{"dataset": "small charts drawn from random numbers", "rotation_deg": 10, "init": "kaiming_normal", "beta1": 0.8, "eps": 1e-10, "batch_size": 256, "lr_schedule": "constant", "warmup_steps": 120, "weight_decay": 0.0}
Rows from block 5 of a small image super-resolution model, named by matrix and row number. Rows with one number belong to one channel. Each number is 128 + 32 x the weight over its row's rms, rounded and kept within 0 to 255. All counts start at 0.
After each channel's rows are labels from the 100 images, of 14848, where the channel reaches its highest value: "strongest on" is what is common among them. Only what is clearly more common there than usual is listed. The data: small charts drawn from random numbers. In brackets: how many of the 100, against the usual share in percent.
# convs1: 3x3 conv (model.enc.2.1.convs.1.weight, 128x128x3x3, each kernel summed), inputs 64-127
# convs2: expand pointwise conv (model.enc.2.1.convs.2.weight, 256x128x1x1, transposed), outputs 64-127

convs1.19 [154  90 108 107  84 147 170  91 148  91  95 115 158 108  85 145 124 163 106 109  64  68 165 102 163  77  87  76  79  82  85 153 146 139  86 200 150 128 150  97  95 151  90 127  91  78  88 161  91 146  79 119 153 119 138 110 100  94 151 138 139 103 164 133]
convs2.19 [134 139 120 129  98 107 150 115 122 106 147 128 179 136 148 162 144 149 146 113 167  98 104  88 102 107 174 107 154 171 173 123 120  74 195 104  51 120 119 173 165 135  90 196 138 124  80 141 151 137 160  72  67  75 109 136 191  86 166 159  87 129 155 133]
strongest on: horizontal bar chart (48 vs 7.1); step chart (29 vs 7)

convs1.45 [126 123 134 131 191  85  54 135 116 138 115  84 134 136 144  63 126 176  89 126 121 113 150 182 157 138 123 124 136 143 187 180  55 143 130 136 186 133 111 136  97  81 136 131 155 122 115 143 155 108 135 108 136  97 149 148 151 128  97 121 158 155 204 128]
convs2.45 [122 131 148 155 121 179 210 136 133 142  50 131  95 118 155  93 108 131 188 106 218 135 130 131 129 116 110  82 127  91  95 118  86 156 127 152 122 137 126 135 140 136 207 168 187  97 175 111 119 104 107 168 172 131 154 148 100 123 133 166 143 151 123 139]
strongest on: radar chart (55 vs 7.3)

convs1.82 [134 104 105 132  98 201 125 131 157  90 135 159 177  96  93 175 155 164 103 172 110 101 158 116 188 114 100 107 176  96 154 120 126 114 132 133 166 183 143 136 203 118 159 161 129 104  96 101  94 140 102 118  97 120  97 128 141 110 184 199 116  99 180 172]
convs2.82 [ 74 115 122 146 159 120 102 158  43 144 160 176 118 138  51 185 170 164 115 151 103 118 134 111 122 105 125 165 162 179 126 112 172 117 106 115 142 115  96  85 107 117 102 131  69 210 109 159 173 124 145  98 135 163 116  80 158 160 131  67  78 185 160 126]
strongest on: horizontal bar chart (62 vs 7.1)

convs1.127 [168 145 100  49  77 126 170 118 165 126 120 111  93 135 114 137 124  95 120 123  96 117  88 115 158 133  99 126 111 100  83 163 149 126  95 146 141 139 165 104 119 135  28  53  85 124  92 141  77 121 118 161 148 123 126  44  78  92 141 120 119 107 145 134]
convs2.127 [144  91 129 135 131 182 119 115  93  74 163 124  98 133 136  53 161 144 134 123 149 109 127 123 134 119  80 149 181 118 104 128 104 141 153  93 128 223 110 100 108 106 203 161 169 129  84 112  88 209 101 145 107 109 138 189 119 116 179 156 106  72  92  90]
strongest on: heat grid (52 vs 7.3)

convs1.48 [120 139 123 120  95 199 184 138 197 136 146 148  94 100 134 106 139 176 168 150 154 129 116 109 180 121 124 147 198 145 155 119 191 144 154 146 146 145  95 157 189 151 136 103 136 138 134 111 141 103 161 130 109 117 111 125 123 123 198 166 124 112 163 153]
convs2.48 [136 110 126 139 151 109  60 160 130 147 121 149 129 124  93 140 162 159  44 120  84 150 178 124 131 113 151 143 145 121 139 126 203 114 101  91 156 108 147 103 111 108  92 108  73 169  70 188 184 116 169  86  99 183 100  97 171 201 130  89 114 156 122 152]
strongest on: dark theme (66 vs 30); horizontal bar chart (37 vs 7.1)

convs1.109 [136 124 148 127 207  95  37 132  90 145 106 108 149 143 142  66 145 139 106 100 101 106 135 188 124 133 129 134 148 156 184 193  50 159 133 122 138 118  99 174  63  95 153 140 172 128 121 162 150 106 144 117 146 110 149 159 161 123 114  86 164 177 143 153]
convs2.109 [120 145 149 145 113 190 160 154 154 144  64 134  69 155 154  92 113  90 154 130 163 122 106 166 135 116 136  87 153  62 106 157  93 156 125 187 111 132  76  78 132 200 143 162 168  75 188 122 135  91 144 204 156 145 142 146 129 123  80 139 157 145 117 173]
strongest on: radar chart (51 vs 7.3); items: three (31 vs 13.3)

convs1.28 [159 145 129  76 217  97  81 133 111 157 133 121 101 206  99 103 153 111 125 145  96 140  69 125  96 117 126  95 125 102 116 182  86 139  99 147 112 175 158 153 111  76  97  75 103 150 116 186  80 128 126 189 182 109 180 105  96 109 105  89 177  96 112 187]
convs2.28 [162 138 132 115 113 138 154 138 114 170 130  80 157 129 113 100  78 128 134 103 138 139 140 125 145  98  41 100 146 141 124 131  93 184  96 139 151 202  92 149 117 184 136 132 128 105 133 104 120 165 103 146 163  82 189 165  71 108 131 147 112 103 111 151]
strongest on: ring chart (59 vs 7.4)

convs1.89 [108 130 128 102 133 192 145 126 190 140 122 139 130  85 132  91 125 179 159 153 134 113 136 101 198 116 143 135 211 153 148  98 184 116 156 143 186 131  85 155 198 115 162 156 122 130 134  95 129  97 133 110 108  88 107 124  99 132 176 180 141 117 196 141]
convs2.89 [109 148 142 177 167 139  70 127 121 114 130 151 148 148  94  95 147 175  60 128 120 110 157 117 135 107 204 165 120 165 184 102 173 101 117 100 125 117 135 108 117 146 126 119  99 193 113 179 122  87 132 134 151 129 140  88 111 155 113 110 131 149 141 117]
strongest on: dark theme (67 vs 30); horizontal bar chart (42 vs 7.1)

convs1.16 [119 107 144  55  93 125 132  98 129 127 124 158  94 181  87 128 144 105 147 110  91 106 112  95 108  94  75  92  96  80  95 154 121 136  76 135 120 173 175  88  99 126  71  64  85 118  83 182  91 126 137 143 159 113 139  67  82 108 123  94 148  67 130 193]
convs2.16 [ 88 142 143 105 191  73 101 108  98  99 145  82 156  89 145 105 136 146 164 124 139 123 125  92 164  85 123 128 132  88 143 125 170 123 132 137 100 167  90  86  99  98 181 120 117 186 123  80  71 190 151 192  76 128 183  61 103  74 189 131 121 126 154 136]
strongest on: radar chart (50 vs 7.3)

convs1.90 [150 143 173  50 198  81  86 138 129 170 139 119 107 163 109 124 156  91 125 137 132 120 117 147 109 143 116 118  89 139 136 205  75 144 109 132 119 187 165 128  97  95  49  70 101 172 118 205  85 146 170 167 171 123 142 103 143 137  87 121 145  98 126 204]
convs2.90 [172 136 148 118 152 175 119 180  71 131 120 132 132 156 144 132 114 108 160 150 109  86  87 131  88  89  92 165 130  85  70 100 179 141 172 112 166 150  96 110 128 135  98 152 194 113 171  74 132 173 104 172 153 124 216 195 103 124 145 158 128 190  81  94]
strongest on: ring chart (48 vs 7.4)

convs1.69 [ 93  82 115 118  99 154 165  83 157  71  80 134 156  98  82 152 119 167 130  88  79  85 161  87 158  82  96  92  93  89  91 117 173 107  79 137 162 105 121  96 123 155 108 112  99  86  80 104  88 133  78  89 118 117  96 119 111  85 150 157 119  95 158  94]
convs2.69 [130 145 136 134 194 147 140 133 159 110  82 125 159 153  90 148 163 144  99 118 121 147 150 141  98 126 125 113 117 114 168 128 101 122 146  88 104 104 158 151 144 110  71 166  96 134 128 177 191 100 145 119 107 173 142 137 161 103 111 116 159  93 155 150]
strongest on: horizontal bar chart (72 vs 7.1)

convs1.9 [155 130 164  56 165  93  72 131  86 133 135 124  91 168 122 103 164  74 112 153 126 146  69 139  78 128 130 111  90 107 115 192  78 148  77 104  74 162 164 138 110  59  75  80 108 159 104 185  89 142 132 154 155 107 157  81  87 101  92 111 151  98  90 173]
convs2.9 [196  98  84  83  89  92 138 103  58 154 144 100 159 110 141  82 122  92 223 120 120 156 159 122 108 141  99 100 136 141  78 100 121 144 111 159 126 147  88 158 114 150 158 128 140 158 121 135 136 154  96 160 173 101 124 119 116 127 107 127 118 132  78 159]
strongest on: radar chart (29 vs 7.3); ring chart (25 vs 7.4)

convs1.66 [117 147 118 131  81 193 183 138 196 144 155 162 103 102 159 101 127 170 149 158 167 143 121  88 168 140 142 159 194 146 142 123 187 125 166 158 173 127 107 147 203 166 147 127 140 148 148  94 143 111 172 143 141 114 112 122 106 130 182 160 156 109 169 136]
convs2.66 [ 87 154 137 137 104  95 104 145 144 128 156 146 165 135  57 115 130 123  72 143  91 128 141 120 152 133  95 183 116 132 118 121 190  69  74 104 154  75 142 123  86 103 122 148  58 149  94 162 148  91 149 126 117 158 159 144 145 193 144  89  98 125 162 112]
strongest on: dark theme (62 vs 30); horizontal bar chart (43 vs 7.1)

convs1.87 [173 140 132  77 202 111  97 155 110 146 134 126  77 163 121 100 152 128 112 155 127 146  82 140 102 150 150 123 101 142 124 179  80 146 102 127  98 177 155 142 131  92  38  34 112 170 146 171  89 110 176 153 165 103 188  69  94 121 109 122 163 120 109 182]
convs2.87 [128 117 106 123 143  96 171  90 106 117 107 103 111 120 120 153 101 120 188 120 146 178  81 120 128  82  98 161 198 135 116 150 177 158 125 116  91 201  86  83  93 126 143 188 166 122 131 123  88 140  98 184 175 139 118  83 103  82 130 121 158 134 109 119]
strongest on: ring chart (50 vs 7.4); radar chart (27 vs 7.3)

convs1.39 [149 130 129  63  50 168 104 132 163 150 149 150  97 116 145 149 120  88 132 167 115 141  72 113 117 131  96 121 133 124  98 142 136  89  68  76 107 153 176 113 143 115  72  53 125 132 140  87 131 153 144 185 107  97 155  70  56 101 116 121 141  80  74 142]
convs2.39 [132 101  90  78  99 122 132 148  42 106 122 126 142  86 160 126 149 111  92 137  90 145 119 128  87 108  99  80  98 128  77 139 164 102 114  79 151 175  85 102 140 120 134  85  98 184 122 117  65 123  77 133 136  96 132  95  68 154 149 102 169 125 152 126]
strongest on: radar chart (41 vs 7.3)

convs1.60 [175 158 155  75 148 100  62 126  89 147 144 122  68 169 103 111 155  97 116 163 109 133  69 135  98 128 126 104 108 113 112 177  89 146 106 117  92 165 151 129 109  68  93  95  86 145  97 164  88 111 132 160 167  94 168 123 106 105  72  88 177 100  81 175]
convs2.60 [159 115 144 132 150 102 180  96  61 103 146 137 143  89 139  99 104 128 184 119 126 147 108  97  97 126 109 131 155 108  47 128 152 131 107 176 159 145 125 107  98 138 170 147 135 156 107 114 106 138 133 158 141 151 181 149  84  81 143 156 162 127 108 123]
strongest on: ring chart (47 vs 7.4)

convs1.15 [180 142 143  56 152 112  79 143  94 145 132 148  85 192 128 123 160  80 126 136 124 171  60 149  76 133 151 113  75 115 114 168  91 158 104 104 101 182 182 120 143  79  96  89  93 153 110 157 112 127 151 178 163 118 177  83  95 103  95 104 156  72  92 180]
convs2.15 [144 115  70 129 108 155 111 113  49 110 150 103 151 130 124 125  87 145 109 112 126 192 114 125 126 103 111 148 147 145  69 133 170 141  61 141 157 104  86 140  65 124 146 134 102 155 135 110 114 118 142 156 126  63 189 103  92  97 123 112  98 131 168 119]
strongest on: radar chart (33 vs 7.3)

convs1.23 [138 117 132 123 249  90  94 153  97 150 121 110 149 163 125  84 144 140  94 117 123  92 155 207 119 112 137 126 133 150 203 186  68 137 136 120 149 134 102 163  83  98 149 146 140 126 121 189 133  88 178 115 144 127 142 176 154 129 101 132 156 127 135 157]
convs2.23 [155 129 169 116 111 157 255 149 132 134  61 120 102 168 173 119 105 131 137 133 178 126 152 154 115  77 144 108 131  67  37 147 110 125 151 176  85 137 123 133 104 146 199 172 164  44 170  93  99  81 154 141 185 113 155 108 122  71 115 183 135 170 112 154]
strongest on: radar chart (50 vs 7.3)